{
  "dataset": "rendered scenes of toy objects such as cars, trees, mugs and chairs",
  "encoder_qk_norm": false,
  "encoder_expert_mlp_ratio": 1,
  "encoder_conv_stem": false,
  "encoder_positions": "rope",
  "grad_clip": 1.0
}
Rows from block 5 of the image encoder of a small contrastive image-text model, named by matrix and row number. Rows with one number within an expert belong to one neuron, the router's apart. Each number is 128 + 32 x the weight over its row's rms, rounded and kept within 0 to 255. All counts start at 0. Numbers have three digits each.
Before each expert's rows are labels from the 100 images, of 14976, where the router gives the expert most weight on average: "responds to" is what is common among them. Only what is clearly more common there than usual is listed. The data: rendered scenes of toy objects such as cars, trees, mugs and chairs.
# router: router (encoder.blocks.5.mlp.router.weight, 8x256, trained with AdamW), inputs 0-127
# up: expert up (encoder.blocks.5.mlp.up, 8x256x256), inputs 0-127
# down: expert down (encoder.blocks.5.mlp.down, 8x256x256, transposed), outputs 0-127

# expert 4
responds to: light from behind the camera
router.4:101098140064117141194137132158164115119101129178196122140157095117104080113112137137112160109151111143159094153162148131076111201142100108162151120140121120094123109103124111124129117125181067120131146090093060113133117116153117131071149101180176111186192087192132203097138104087149143165125159093171170174129151148129151067137147085149110151171208161121119084111160126108131106131077
up.12:156170188139131103082129142131114115159168146201121164160217138112106125138171119126095133137137153095165103154111111111143138122136116091127139088153166127147111068138101090134180105138118126105105085097102104124154127118179141165132095076133081115124092109098144159151147136139172044144088153122119150158143071058087136132096096119121121114183138073147120106110118154138107128155119
down.12:133114141123103110153094151119074162127098168088093156083089111097106118101093104089101110099118113119179137144181093122120142166160186157134097135124111168148200119131136142136121223171164163154172137170101140138095070069161135100168163178162091127199158110152096154071092107153127105127129103125082102129161158133126112178168178211125144146162174121092141159149085062147126078151174
up.13:075127141131091096131168106064068169149144084111157150144152097079112149101164090169086123171108166085158119145138192117132106075194124100141112135148124114176157121066117138094091148133106165144081131148115116135139139137116113159139108142142125143111073089133179158111117142162162133091168135113105134144107127084053220074156105108132113178077085139121097133169102166141137112143162
down.13:086138088121122149160076137085143107123160151085114079085142131116123073126136172074149125062099138106224124104133083170166098145058056093103136053172125178090123080162141143126104142084188100153138138082096163116080137144121188136126147135133137148144119124118116185106071100111129106127095123162081158104128108127137126145116122128126155122110144137137107091076159110123110127104157
up.14:107188121157115095142146129146101143155177111135122136128195071068119148102136116109129108184119154119168120065163185138141133146158151071102130064144130127105113175089104113073081130160099091079132155120108094110144103148149128097172106102171113132095091084065113139121125141116183151128123201117133081110104115129106187140160070111144113087072172117087176148125176108100113143153098
down.14:164116124107178086167120120087120098128082111165120118081139132151128110172114096144097094094141112074152141129090092148109115130157087131098126167144128126156122094199172139155110135161088088131168132120203182083106115122125160078132102156091138128135143123185142162076125149158086112106084045195070193134187085121158105091121093166107186175142095135202133179140171138121140092092137
up.15:160169125115086103153088161138064168066120191178126183137121121134148134134182097122168116127082164107142179143092117175176135119107073145115136109126086196140123157115123085105093060115125137104169151178155139123131108062136101161155145161115124124123130136098132051173121114109097106156128151149137104076123133087128095171120126138074181127148182100149178133117091137146085103119132
down.15:094087117117227074145157141073094138165126081132111119138090141096168183145046156084162144114121138135103077205097182081132158094168126124190111117135153153143142115131091145096124164149098143127082071073120102125136108101072128075086145086105159169093128159146124065165131120104133130124090078145162121135123155193089077128124173114147095114098122154118091110083057142098072067101091
up.16:141117103115155068140097106121142142177103142129114130065125128148143125088184115162131139122147102210110095190100083144102109145146155151108117157094097092085149085139085132141093064128090074100100141108111154144099186136150154141108151123121104104140161203125100187217066072105091067087137138084128117144113145130148093156141088147196109114079111116147123117104135084127104126092157
down.16:082069154169098143112075167181136129111099156180113082174123148095090087074145174108078156147094129094138166083186109044150144082118130116127152114110141139153120169146198159174130146132151170147094099168101094102123153144108129124132114094103142127139080102153128090129127125086096178089094201133121116112197121161123167053157145133129148173097152116099131100077100134164160094164177
up.17:093098152081104085082146118154101101111117145172117159177159061130099160124095115148090133160118109148153080162126171114074145106168101090157113132134150099126122140123158140090162158104114124080155138186125142136131133144146117158098161121188069239114144109092124179061130088140180112142050148179104152166170132139220116072165135054130067179144138152129148129153039202140119136143085
down.17:164177068104105075168110174151140133160128097119187089162139140146140098157080162168111176095131132119074230088129121155191147132175137120123123113177149061122106165119118109128143092121118103136125140125123161122108099168121206156169128141080143084121119138132164160140140131191126127111107154142136128085151089120069181183106121150106147172080175149143166163098164100126157093160161
up.18:155172086097069138135090121143111179109153127149178150091118132031198150097102153110162101128123101117098128100090139101073161183122124106084092124167156152064113144144113171147115132109161144112077128215195084124113081176135163109148133137165121105092149120124087124084113186141109157125116125111136108158160132109124192092110105180118152140108082137187147110156084043109077138153148
down.18:125100118103125123091150149138166188149109198155150114172117134127134091125085107126076138126104076101111142106162101141114122162162098157047140183088142147152149094136119146067144133123145160122151140105104085144102103126156130109091088107103134135110103191127193130122205065103136133154178152102050140076086123119120087139137097073128122163140162169128175103103138164128096099143128
up.19:119128165112108172177202114074083151180118151128109185158130138079130184131125159119093166106131100103174127100172143158116121118151106116097112118153103112115114160187170190125065134100197104103139160128103092131077075160189122112095081043142154149133095128156162022153137113132096090184133081094173132160095163142120122138122117155137168198146137190126169139143155088138092148114092
down.19:118165180134097154139070082125130148099136100106113151118151103178134115117141115132092076153124128157181078111195138106131123154121124109137109173068117141154165093046076144096091133149104079111109145137207111141203162108165130179132144176145140121117109106086126163088152111094109192135125074115148163112124048061151110155140185152129133110158080165163129125140156154173149094092118
up.20:124115129184110106163155130090140114136116078129159149109113162103118143120094102085086092128133077145069153127138093115188202147182140112140139134161115092142110113087186097101168096114118160137138151144107130169180178191180112139175133125156100138078106160138123112135144122193126115150137070160134070140105140196121116103156155112141187172122112086124094111154172142090126101110074
down.20:146103182113108127081135067063107129115126153103135120108130108135183178131125111139163084105096177128130107118073130121140150139162159124114141123147145118074169150150139130142097141130149127111128107169100185114064099168130063127134115154148109085142119070093133187139114117147160129132157156071163167122122071124171116086081094114153038142073163159129103104060111185150150151118137
up.21:120120126105142130114064169125103136122085153160180080131101103145143128122151072088142154155181175153151095112192095165122063094120108135136039120110119107162108112147152119094125108151169089170095111138157106131136149134095166138185144218136071089158130091115085170110169138113130100155148082149137131107158136142116091158183112107186078082108111149127083191168139061131093107151171
down.21:105139081101141149163146142172142151158139096107173148178113042104094105120145165144144124089107151151118131162130119046124135141120162134137142149145092103101110173160067147107162155117098126110133168142118133136141182115154166112082112104085101138124081130121165080148168127131151125154119144161047162133134174048158152104126117157099146105126159142145159084098137170068118106123130
up.22:141123104130123118086143156149123140158140127125168174101092116124162087160095110124093124126152133082168125104157199075137133124135099106148127103142147086162151087181099172124099141131173080159077152094221123159156147111125113155172151087115169175154141106091150155232113195132104160129118093124115129108165172136123124107108168121102144132132080168133106084150083106111059114139165
down.22:180140150128137078136095125076133179124095127063179086088123152158124150097138133160122143111095151125041117144084112101126086110136109137102122121136085102080113166158113122162095174139078194109152133157106111132148138178156154174154088103090062134177118170087140175089107091116138106090121162159013136097077130107100119128140151101176154106078170133111090150136090116198152170124125
up.23:131069107143091137066096154168113134130088160111047134146133075108165113114116114103113095151192083180101066167079140087164170127155171139119124109144132113164159071174109122156106101136090188138120119177121126152113172071177153093095119074136143116149105130114126098167111085193117157138140155171132121126113131124140117132127153113140122115123081134177122051152149118082111144130136
down.23:116166120156091108091089157114164172115144107168110170115146148093114036112132132150144155092084112118133185153144154166159119152140108171099140127109109150131120148071127129146081142121138156080110122150149176167124074151169129084093146117106040109137181067097118110125120090132176116084121134122132103127106060072133155126143082134153137088174132077115098066171107087130102059133149
up.24:166184147095203096160175124098169133182193103129153088060137131100143163152165162078138161114129149151097209113091157098126158132118055097084163130136133094040139152125088157109111181111137103137118125085138106182147152107064138147106127063082148118152116115118120086136178094116055096115147101102186150184107194123131149126176091152161162079179094150084109169130098165153171163150091
down.24:121089159134077122168086129150113122116205139120147114208116125214107152104130172158151121179166151180086148092143152138172143114090159143161067109196169153117124115167109120166122090102190097133118107142171056097098136175169132134129117178151127186132118099078167114085110141146098129140134109142107151129120128077139080136125154096124136103146130136198129157176112102111094137114126
up.25:121104174101176138146157121093119177139120119137143113199191122200147086135167132067106153087099152092121098089109100049100131148097136129189123137074117098121085156072058129115108118127155137140114098123119130115125141122135068141083180136122148119161100120138145064118126135109111121124102199130157176154103158158141119121104161232113097121125130096105159122019122172149158061115137
down.25:112070114104114110170099112156084087137085075171070093107131094051087185102150104134181145085132129042128178121186116159153085117145126138122101127124147135134168102040123085090151079130149105162103093162134123147121086046171118150089088176184109121108131151126101178119131153058087148154182116118157112122183102157083118176142128117141156106099144151153106148099092127148111110131105
up.26:122114115146135111116091137144120120098154183178123056129191133139142113127113119164060100141144161148146102115063200136133173173141108156125127142103117120103124178116127093137131100145127122085125097143161177098160130111140109109162101205144080146101101136155157190129121138143174096129160152174149149154130083099117139118105171104051168131186146029137075117101150106116157088124086
down.26:130153147111155118141107117128177129114125049092137110116110128116162104124130083146136116177111083093152145166142095160070111110160175111111108062071154070105184121109138099061136150100154070102143150135148111114110146100124102041184160081133128124112137161123133137119078104122108165157027101099140133095088154145157075119167156122167178121092101191142179100091119075155067120151164
up.27:103140089094130129118163114171111196168122153110152114141127143145089111088119174160099139110128095091159162070134135120062128192155161081061095169150178133073096131124155137164100182163148138126069121156151047119164147153130128119174191139111092117156140135110176117144124105157126126180113150115092104123125142110157119138139155150132179205107114141179139163138151104113120110062163
down.27:112113104129111117137052124136125200118120153069185116166107122173174111117089096124124177102144159137087117123120099139139096118159147132065108151115187117139176122103148093116161063101194130152154137123156153132169077147142108137082079156189148070173140139173144149077099090146158127122085130149082138117128141123111149124121141142139152182179107160157139091063143145146120110151156

# expert 6
responds to: count: one
router.6:131151161146128199141129070132177080118120146083119124144123157091140110149115140152133047152145167155038096131063127166110156107200121086200127116183148107093125145095086092076115141106083142099122108115127193148112093112139150090104095097070125132116095137133075086140172077116103130143106114185201072141155134187144120127174115119137130164109120123145169137098094060100128136076144
up.0:050200093130137123129128069131091189119157121139091208119172121128151128115147128119124137175085193105093118159137161157106114178177161109127124115152209162156105145098100170090168140139098119121124151107130143123111182107086080091183136135161119095204116166110147114136204133113152142058079144120124158123102124152110125103100153201136167123119109113067131123100150166173164130141088
down.0:178107115101153139090144166129129121085087177124117110108117117078084170118139153104103077105118094158160135124143065091110168102090073093090101164124112067108121024107104100077138147088163117120122143129124076102088132109149118159096141111123173091110100162202061123124111109111092135152146113052140120134184119147077180135167076143151150163147165085098092118114134079137121157193143
up.1:146115174140053094184090127137110126120133140097151128138181155140118123149128111088123111146125178120100131131120162145168180095121160140147168185203064082158139117151127141108142061116098135069132135113176200161161140144109128162114085106094112073131214098104120110081151135132153087162150115179206136130182121150143145168102134144141155084133114103159130136117114121106142068112122
down.1:134169130123093157078124130162109140151086128129225154208162148076139118114134133143145128113157130104110115132107125148174058126120155075087137145125198125078118189086130077129116124155116116082147116166107197073178142062131177143151177190141112113132134159120100102113132124171095155103104158128135076160166136131155053120038120147157115094145085167100123127113116123126113145138075
up.2:115160157100108098181143198135157162141129133078141122158142169097161087127163122150095104132122084146127108162100090138119094058055076072143087176182145112106124077124151106128113102112150166068099133097089127137207147214107150149090077151116123145135150142143136131125079106125121142149112163112099150160164203088122133142144139125138122105175119103079169149135133127107116135123142
down.2:145107159123212162103135093076117166161136099179135125148152078089093154110106097090141174057118180104091100114101119083130125164130170108131182128133093079125143121126142098119155154163095128181148188119179165122104170060117151136125114156114123061115127110162058089109175181126153065126159138133132122087133133161138130112086083082142118100092099152147114102101116137129086137162100
up.3:131081150140063121174074119142101132158155137169109132107176157135146096164087116140169108156138091128149138138152118178126089096154114136146144139107159088116115137158067156086163132073128113175111118108184130176177200140139168112098148169158088111124098113128132148148202132087138156113199087171065136141156094126158114093184133169082099067162127197180100106121059126116138062133120
down.3:072168100153094165124169092082163039095108140149123127191097077161070162140113148111127137136134148155145155122137086115154132102132104129164113181112131141150123114151104071076071161137158069094142136161177148000084093126123101128098136113127140137148184127088110089072135106115127118164102156111173111120037089066078188159111113073106136133112124107097083087152142120124159154140152
up.4:093132078152121136151162082169105110121108086161165135134162077134085114132153165122154160158124206114098100144156140099158138162092103192155125152132156089090095146150114100091166150115145157148143142148130053130088175051118148137123081169121094108107120062142131161091127068134147134217157151074079180136108100157098149150146156135121126130075167162106099138092090196126106101143101
down.4:102118162109077151091159138142159128152159161100121111168103201140159143155138114121179157133138115135144166147108188142159174048151178129131103085077141090174152093130138117156157105126126092152098087144139182093181130198105100140093129092159119123168147180079119122128082139140127145094053124169169096180087138147160123085127095124094136135152119099151137094156183095133159131132095
up.5:175103118123183100063077105126149143187102101111049155133098075149168140074159157144112120107135099121126101114138150105105155125121190148072079151139086131150143153207066177111113152104103141115113131096159120102178092159126138106114144170133080144116178148143126157114197168169121090157059091171156173089129162108082146110108131127158136152098075124123105103131121074113154137146161
down.5:148194129137167138167141169101131113083187050181080102119134165144130183143093164191087111151173113102105127158084105103135076154139112128169088150128114137117087095148112112158128141128132125061152117057158167095067167116126158164144160120202094103116154127131119136125138091094141173162162099131092122116129166131105102128141104144138145095136079090157115101097056139178182076105090
up.6:110169144110100112111083154120165121170118099114143132148118162128114134100128071071126101101189128166104121190126165102131136140142094152118160135126097135120035145099086159152122103080171155117152113124072090096067200125107153097103092125150124108102129176111043051111133103088108142102163159095130061121164111175140116144205134138095137158140126115122125169134107153126150116155187
down.6:178119135078111125138111094158107125114082164139143130129168145135133140129159173200171148157118114173157140136139109127139171097151135162142113141139181156114100091112136106088120104096134115132110135154148176126118107160110143114091161114134160127096080133092131133153099144106131097060111133119158203148059097068105111073121116144152081154109170133135163123086158122101095172127099
up.7:135109112141201094067097143128154183159185114108057135155085115162149152149136170118127165148134111167120199177110076117155134142093074129141194108097111158127186157056098147161131127118184142137113104133128125157174137102152103104121151142142140095141168110165120135128169106135133135105104145078100038120159087152105106098180106113147105067115164085111139110100068103076173142050137
down.7:148131145084101141111117137111131168158061166138143115102065130090109086147110111154100150163139157163158133114138128125114113115111109107093081053142137177122114117182139119133147127129075103119102164211113177076076143145144044171076157109074068152128153110123119160122183177198147076138182109142162184102060105194157162167157122071110103126111130138109135120162106141136100138171150
up.8:142119121103116077160096088173154101156158107111103133170163117116072108091146094153117156103132180137106133149114133134166122156104146130144143129122137171168064141060111114076122100126114109175119148162182131046157131102079203122140055082133167132118127081132129104132130118118155161163123153084134136138167102163111127112108116091121087153124136119102136084068210196151139155098127
down.8:096133128141152111154167208103107126136125143095123150153093123200159130139089158170088110130144086083088098102082173135092123127101141103142120129128090147064144106166156083196134175163114189122171103168074138151167131143167073128135173157065129105128136189153074171147093120181116074107130135169164141215162074160102112117066142128137139106158161112158164136174113135089146120138171
up.9:145071181147156140121074166162128089131105118113154139128145099122151150090182130066118184089148095118123106161134069146049117151111166140091104175145149116145204130115054128154153082115105165106131091124174178119171160179186163117151100133140109096165148088144075121146134154078139175177190115173102125149108110129072092136091108146139133151142120071131098145118143105080116154104168
down.9:148079182164110160210121095048151173092173029117083109131092117086098157116135139162073108109160168154138123038113120102163120112102171122145127143157128193164070073085132097121094166125111194119099172121051086093095129120111135166141145115136119084081050169133126145153117149153139139160177153148080117132190120092160115147124160106112103174093141108154100108133150129098125091136093
up.10:124133084119073111138144130179150102150095152170157110101167143150104152177057140084130159088165129165146124045149164122190142109122192130140122148154097125145153099101175100126193107139120151131160018119180146114107101197144168168143070176121152132103110079183159126174121087102129112146154131113137152094145100155096137132059143123096176155143149101157115073168168130109171082135139
down.10:109166145095122166095199130133103154218152168089156174162137118143105047103146115090085148120130107101108162113078151129135141116191117166221158182129158117100135176134125054121156109129120090139127139150099128175107140115161155099125121153171125202163159134116131124065121114111122117101102113164187106148121153124184136088130128142126084153164144153092138132166111173090120122095135
up.11:113135137193143162136138090116183122156102160152097125123094133122062129150123155092205106145122085157124135116113104075115143178168081129103116047153088096130101102120094133112145158146089085187077053195110207139126153105172120083154129087157171110096135102194125103109143124141154124092188104154148075170120061083115069170092171149094157195106128092073150172137068129137117142174113
down.11:155048158058133109136153121097144118096116091145188145082091143161115108133125132143179136128126108134124095146177173129101135135108135140108119139077088167145151079131104142161125099138171114166177121101116029110145120118090110142118088113137034115148126097108107122138077134097119133137156176074058150103185104165157079093205114143134111092137125102165097085199162135122115098119152
up.12:127093143159097121140153178110123089104133183121083148149103111170121134084092068155161099127178102105142067111152128190123137205164194109199143167103140104078138219119126104062131073131142168129131162090127082182116122150083076191141073152145143122103098096128115143144172110122170059151108171170096115130153099129135142116154042140048081173156103113130108101102095134123127132098113
down.12:142157090152098166073115088172121109139096118103168160125092133128120149141074160089037144100101111105080107161067128055157122054157068153086084107110157154108139073123163096136073138107107150081146087130128152074195117125108173131112198110118103125140187187161084120132125141145065143115131106150167129185109127122177127201119095150145100092132130111057087145148118149126103097146151
up.13:174149206210152126087149141072125142088119174098091105172133134171159122122148143098152176192104144101072172108147119123136172103169129086204096090156193190155157095108150134106111153129159143110122094137154129113141160104174106122107129114135147181122155115107093062155152159187088158094120183142132146113166156116127132160151110144093107086161118143145184127095129155122124106141127
down.13:130151094064122148115090167153139093162103169180071190095097089110097106125150064107151111091122100141168067124104102172149165101092114174082146173110153059105139114132135123079100131098128176093163125052120135174189120153142131163112086143156106140154147136216132125111063125123124133102172090115146126124117164073158152142117152100104156126153133145161134145185167098142138134151118
up.14:125117067110096143125180171125183123130167165124137143126123187114117092120201160144174085101124121138136113133093134174074139105195122162121137084149058107207109161075144109115112135128161160117124128122105072135129126125186133135155118111148147114127118127149109052092134160099143141142122104129162130119121109115151124101151107139087104180142154221078110098138091119108162094118125
down.14:091150166162117130066028142134080146107053129104152118154169146139132154152080187106118152167099175166127140132101157088154160147097140142142147155081159151115117164122092089083128113133134172138131169152129170140106127091100099072135115127100096117136108192135079130178056099132092153120192164112075074183099126171090129162156171117176117135106127101099114125140154148127093071119137
up.15:121085165141124102151135147059157145146102209092180192149126122190084101147042113100122105124159142123167233168211160146075153120126116091123137125154162109128108154115129133161129133126086112195089105153149081100121138136134129121117098126161152127137130089088162049142111106177130139092134116090131176127142142115144079162120124140111160087140149089067122147105145144148095152141146
down.15:153156099120064141117098119122144116051080150150178145079059121119118160129098183140108109096053118131114082158104149129124141171118178204072129139104162189167075164141162074133141162153142094142050119139124109150146105108133139124114158108146101173126143131171071195091098157136165087147085131122094123148087104157168149125099083150125163152121106098100108086203106093157160143103134

# expert 5
responds to: light from behind the scene; hammer
router.5:078087136118071138164071115136183145164119119134134135100077146119155159074146140113086111170122089188082154147138143111146168124170108205117157151144117147126130170168171110165145135085136141158133154098177132098168134148170104124132186087192071125056130173133087126145144136150147068160125181181212096167150128132098141130129161123101125102186101119121148056108084042156076069110099
up.21:116166126096136146057101217128126152161135134080133167130095154097157174109136100078127149127081077117156128149090068101093104191168154146131171131072148089114170081172085137104089102151046127178144106185086159197200146041130126136108080157109140100106090103165159095129132137130084088090077110098104137128164164142110106076127104122106150084128172094117121141151133156119123096157158
down.21:140179072142145134143122071105140138109142130101150105191162138131157122110106130121195103140124130139158125133074132164158096154176057111105110155192168145208108136137165113152162074082122103113172115090169061121093062080128078088165148082107156144192177112148136130109090114143123104085141106132145154196113086120082149149139143095106167095107125161095124079083148130161132122120191
up.22:163148090111157123122161148125127218137132161105133115136156100160108106080178145142170110078103122170163188116090121169098091073153126085066117162137150146190156164084132105176132141165068222064125139171113151209124126110173093125124114098156122119081097162117102112118116104124150160096176136148132170131133099138146139186070096126148102089101083115131123096092083156139136139133086
down.22:147065125106118144156144120111106116126146117132157083138069181103135119158135091150111141206144120137096101110159115029149124142121080142183074110110101126051088188124148151082128125112082084177176157087177145124093136150118139131137164119098129175161121155154118107166121192140096146194098057045112143134145104116108068118120169124130120157136086095107144166126162084126131138156116
up.23:118151151089146128174138151116193153137147129160103169147129147079102110111090214127141228147073130080139151114103188122115175201177104113122102120127176045090106094110147076170081112120080120149143143136113057149176138140150160145143104137088101149091132151062113124139137128095139119078070143095122146119091096087130170079110198142143118144095129040168130129143173181163176119128103
down.23:137173085136134058124162091132134109187128120110157102103156052179152122164087065114109103132155172181131128126118113108130148119155088141108161158166079158163126135146159076113180178119178117109167152176173125130167129044115110117112103075106121142126085089130149117147090058149138114172110105189144114127128148120106093158172115105106167133189145183104152083146138139161150132150127
up.24:118071141074091117110127172103070171163161143085096107121100125164129138094123133084172095107127079123067123099123124203125148117180106180088112119157144126167168188096084162033138138122108117145154150087126105123074179134139117149155137151135109134148090134063092129165090153124167169166175104099130152150103107111121170176113122072111117167098128127072177147084160118112153131175105
down.24:175114126111119134169182110082158111191117063203118129141142095105176128160095113145143118140074124105204113199159127159036133096157158167195143079095163154137099152107186174180134122133130061157033162159152126169121135132131059104103125131115175112142151090149067141178126106143107153156101152135143083120145118059141154073094109100134148135147107125150118077111071102092096156136097
up.25:085060094147118137184110132111085129119127116087102139130104150182140146093114108184145084086078141161067104174132142156131096145105100150122157159189154141097141184077123134200138162100150115094122102085065160074056067111155062165067140118069162105120075061091166122166089139156104105109154127129165162124153119172104116104120155176154148182097119078117135068131110128138114169089148
down.25:148160142116084121065122145097095096067110129172167113126134064148110141163102150060120107110177128142155145193134135126101170113103191091162153124093088107122113184168136074109132148164127143167121151213125141155131135138120175102103167103114038141118116140102175200135086122115101151101103163150104096087109102165143093137140184150121137149139161117102073170128156135093123164109105
up.26:095108177166124148118198090088089122126116089136132168135126146093156105142115055091085092150111123150102102115166162078131190135132113110171134156151090106135081100162139111151134096126155119085128148116174181114131114102166092103185118052106096097143148095144180149157102144116120098168167117105103144147108101159053138148114149098188117120127134152108113142161166083100124066155045
down.26:178130115126160121085125154096099123149124145131141181187137089161162090178155151114144132146143112129169113093113168189101111102133161143157133195114098098187175163104044090060169094163130093134188099145070159193130137158115176123132104147133174117178107147099090118186124109055125149095098107136162101125089121154153136138182156134164098080068117139088142169187121181124169134107137
up.27:100086142124152104135147117149097161127097090152072089123092106184116172118186086135120113130120105169089152152115111107120131165074067148088175103146124107174066147143097098100166057138205101100091126082132133119115206153116141171096118136115097145072148126093142095190103107055133155072130119108048138159094101138172104129176130150093168062112106181156173140130107108126149099127052
down.27:078157108097118137148136173151094177144114100118155112175088102152214119105147120090161139160150131134097116165125116113107049146160114166175079137151118178195153131138130157147090108124123130144149078131112158129108189200112103139178206155095132078133077151142149126138106161115153091127174148154164135122077102114094130149155175134169090198137136104106169119173090144066072195130221
up.28:178148129161139087138109136070147112128146107107156155139130119147122111123127121108135143115195101105143117111168149169096157104156088124101137107090158190152110128116074133098126105106109189187120113111148082111115094167093169153153212184135152179134156085102101150187121144150164124132130183153123124128137163115147149116137115120130132130074154082107165078070078085118109201135174
down.28:135120128050091165144162127126106137127103179145074128110155065155136115157105128124127155062052139193199147171137104101111087108138151164139160143177148086118115131104164122142097187130131152118191117142156148179109156104134032106144103097133152114133049185121084172082136160157079139108151178096196119089150119112131156144079121131175112118139100122147107158191169176199144118166133
up.29:093166090097107172101123148110133106096128215125116063084167141097183112088178134115118100130145081154124105170163179086120105173148131111172137120136126114118095157129147145133146161142141137140183138152114129144094113150143112146133164124171112140170216151137138129140162175112164066102152181142138132116123143122094106177160075092139119174091079057110132155121178099132118133158113
down.29:148203129150168170104130122113105106171147131125107155121181141148075135226131168110199145119090139127090136083157102142104165099090127116139145087122147090219147100081111130143164074149090142143170075124103106165148134150112085101160087108109118093133101055089175141122116136113085156155086092101177122112159128090125120178138144106149155117126153160162146165154056132122155128113187
up.30:143110136142141069056131139096160136122166117129136131103126117140117176133113147174132123075128115133103118114097148189126169138092160168184121131117096141185210135140122110169187116129107096161137161107105126138163154060113146155152107112142138130125108102175128121114135107169104139144078094140098111167095104084131126138083157121147117112149154120106104078095126077152083158158146
down.30:153169141096117102127154153145160108155096191134117096144121123107118119132172096121124149132127148102185093169130158176179107125158148105174105162159174138138089091153141182114128117120144150168191145177131144161118108127180180125152146105124099103156135145083122118122139120214237177083157186089150103147152107132140176121168172153187141150147124086099163185141152138099158112120113
up.31:172131145135209102095083054157112208132145117183132127130097177086099104096221089204152121087150063138100101132151158112123170148080183113103094145089160172175158174142135151192133161104110173153057115115058116147170084077099153145102103220152087164108122159085101160067172126078140169152096132136113075100098139095136184109174105167149088125112103140142146133144120125087112158157128
down.31:075139090067071140161179105097163119146128134102141161165108162181140168131149141072119170153127124151118164102193111125114137138137106098140166153165066071118087121139129161094136141094115151106169121133175096156128132134121114156151118115113123078116144077155170120129149122163152155161116124093166100108146140148137059100070093116163125117118151175083104129129134130153181061079153
up.32:148144080091132125105172154106131100140144138115082145122067125100112156117175121181212101116141154080169097097141120129084130150047160147184104117094166130134144110105147115121083133108173086166194090101125153148164166163173075154091146124102091133131092157152118101139082144044127125143159183090161073128126087153115075117189151159090116128126167084079118155102095066118118176112086
down.32:157056155129102137128058073077186112093123112115155172107110141130121180144145194108085157162094113146094108114158082108125093157159087160087182134169072129168150153194122085132068121182089168140093178143101104114132143157141155148217134066099136082047162091132112138101092141171141095131096108121084162161103118039111117162096093073074126068125146153131170146107117150083081140139156
up.33:146118138187121151115141149141160175082081146077148112089138114123199170162161177114160127114143118124101110176157119120155079087108152114130134117117093199120142138097156090150075129122126149160132140139135184153178098169119154142110135114129104135122114093113154154156123181134145133164101203140146151114108135161055188182173120160112123094161139099153130043114086153196124054097135
down.33:110153123149154110173111099132118131111182128182102175134101142112046110119121142212100180167143168127095175055082150105073132112111104142152119117096146043143114134180043110122119155091078162079119122117123068123083074072140160116137120171170079091157154098124162120139192122111159121133108131127106135129103134142096158095070104121121114151126131150151163165167168104153083136150126
up.34:083080134162125117065098142148082098092159087146116116107140109160120144081123111133143144136201108223055134121147082118118120090122143142155121119098171153057103087136103128126100072182138125145112111123143148181175110114088124105159158135102098089154138162155095192134175185098111136157162119175129147126165148183163115112154118106137106132079135153132140134112128088112086088185185
down.34:138149084167161130170124182194129155116161156093081144121117165069115168090184097124059103103088111148090128125116071152156093181133161124081126101104144082129131056109066143110118099142100138059096108123135159112094062075169115175131141159153142170125119131098153168136173131127131122085123112100085082086165136156116139102107127081162110179124129068202081138130104170085124125145046
up.35:081128121077114152125151163171095076137099139138134131058190093123139135101067079103204151079137065070125110125159102084146118088075123117147149098194135082109086150153141134133089133133169087106198124114103111135143115136104122093142082177142090093161126130141162208163176112081082125058107162119136125037110129126156106163129073140112144127080193138099118158168175094149145139123096
down.35:098075124161119144126098118145108161088170090114085089136141106144124160182112113177128081186154169142110171125139061171126104118122091123099142089141162161130194073100110128115193098141142151150092137222119153076206113131105115090095127098100136149062163133136194177137141164175170140147126112114111191114167090127115132146143196154133163138108102159165127138045087139112133143134140
up.36:127156119130085115089070137112116191090116210107103101135112135143154091119156189191116098150103137121152120118097193133105155061122131150110118123074130181105099123131080067166102104111094136137110170144132138137102115129064145148153165096106140220139150129116122090117070146106121114136126144112080090088111108116062215126096150139100134085170155127161082134163147133148125097103136
down.36:119107158111114161130159078125059109174172066132119156131101111119085130091068081141178158168106115179104163087139124141101128167141193180117142149145110113126111073178140143140082076105120130083148096126089134066125101115155162074099156165135122109066118161142061129117137108088121142159174111151172128137183185171169104150107174131176086117073076135117139154177135084119150164113158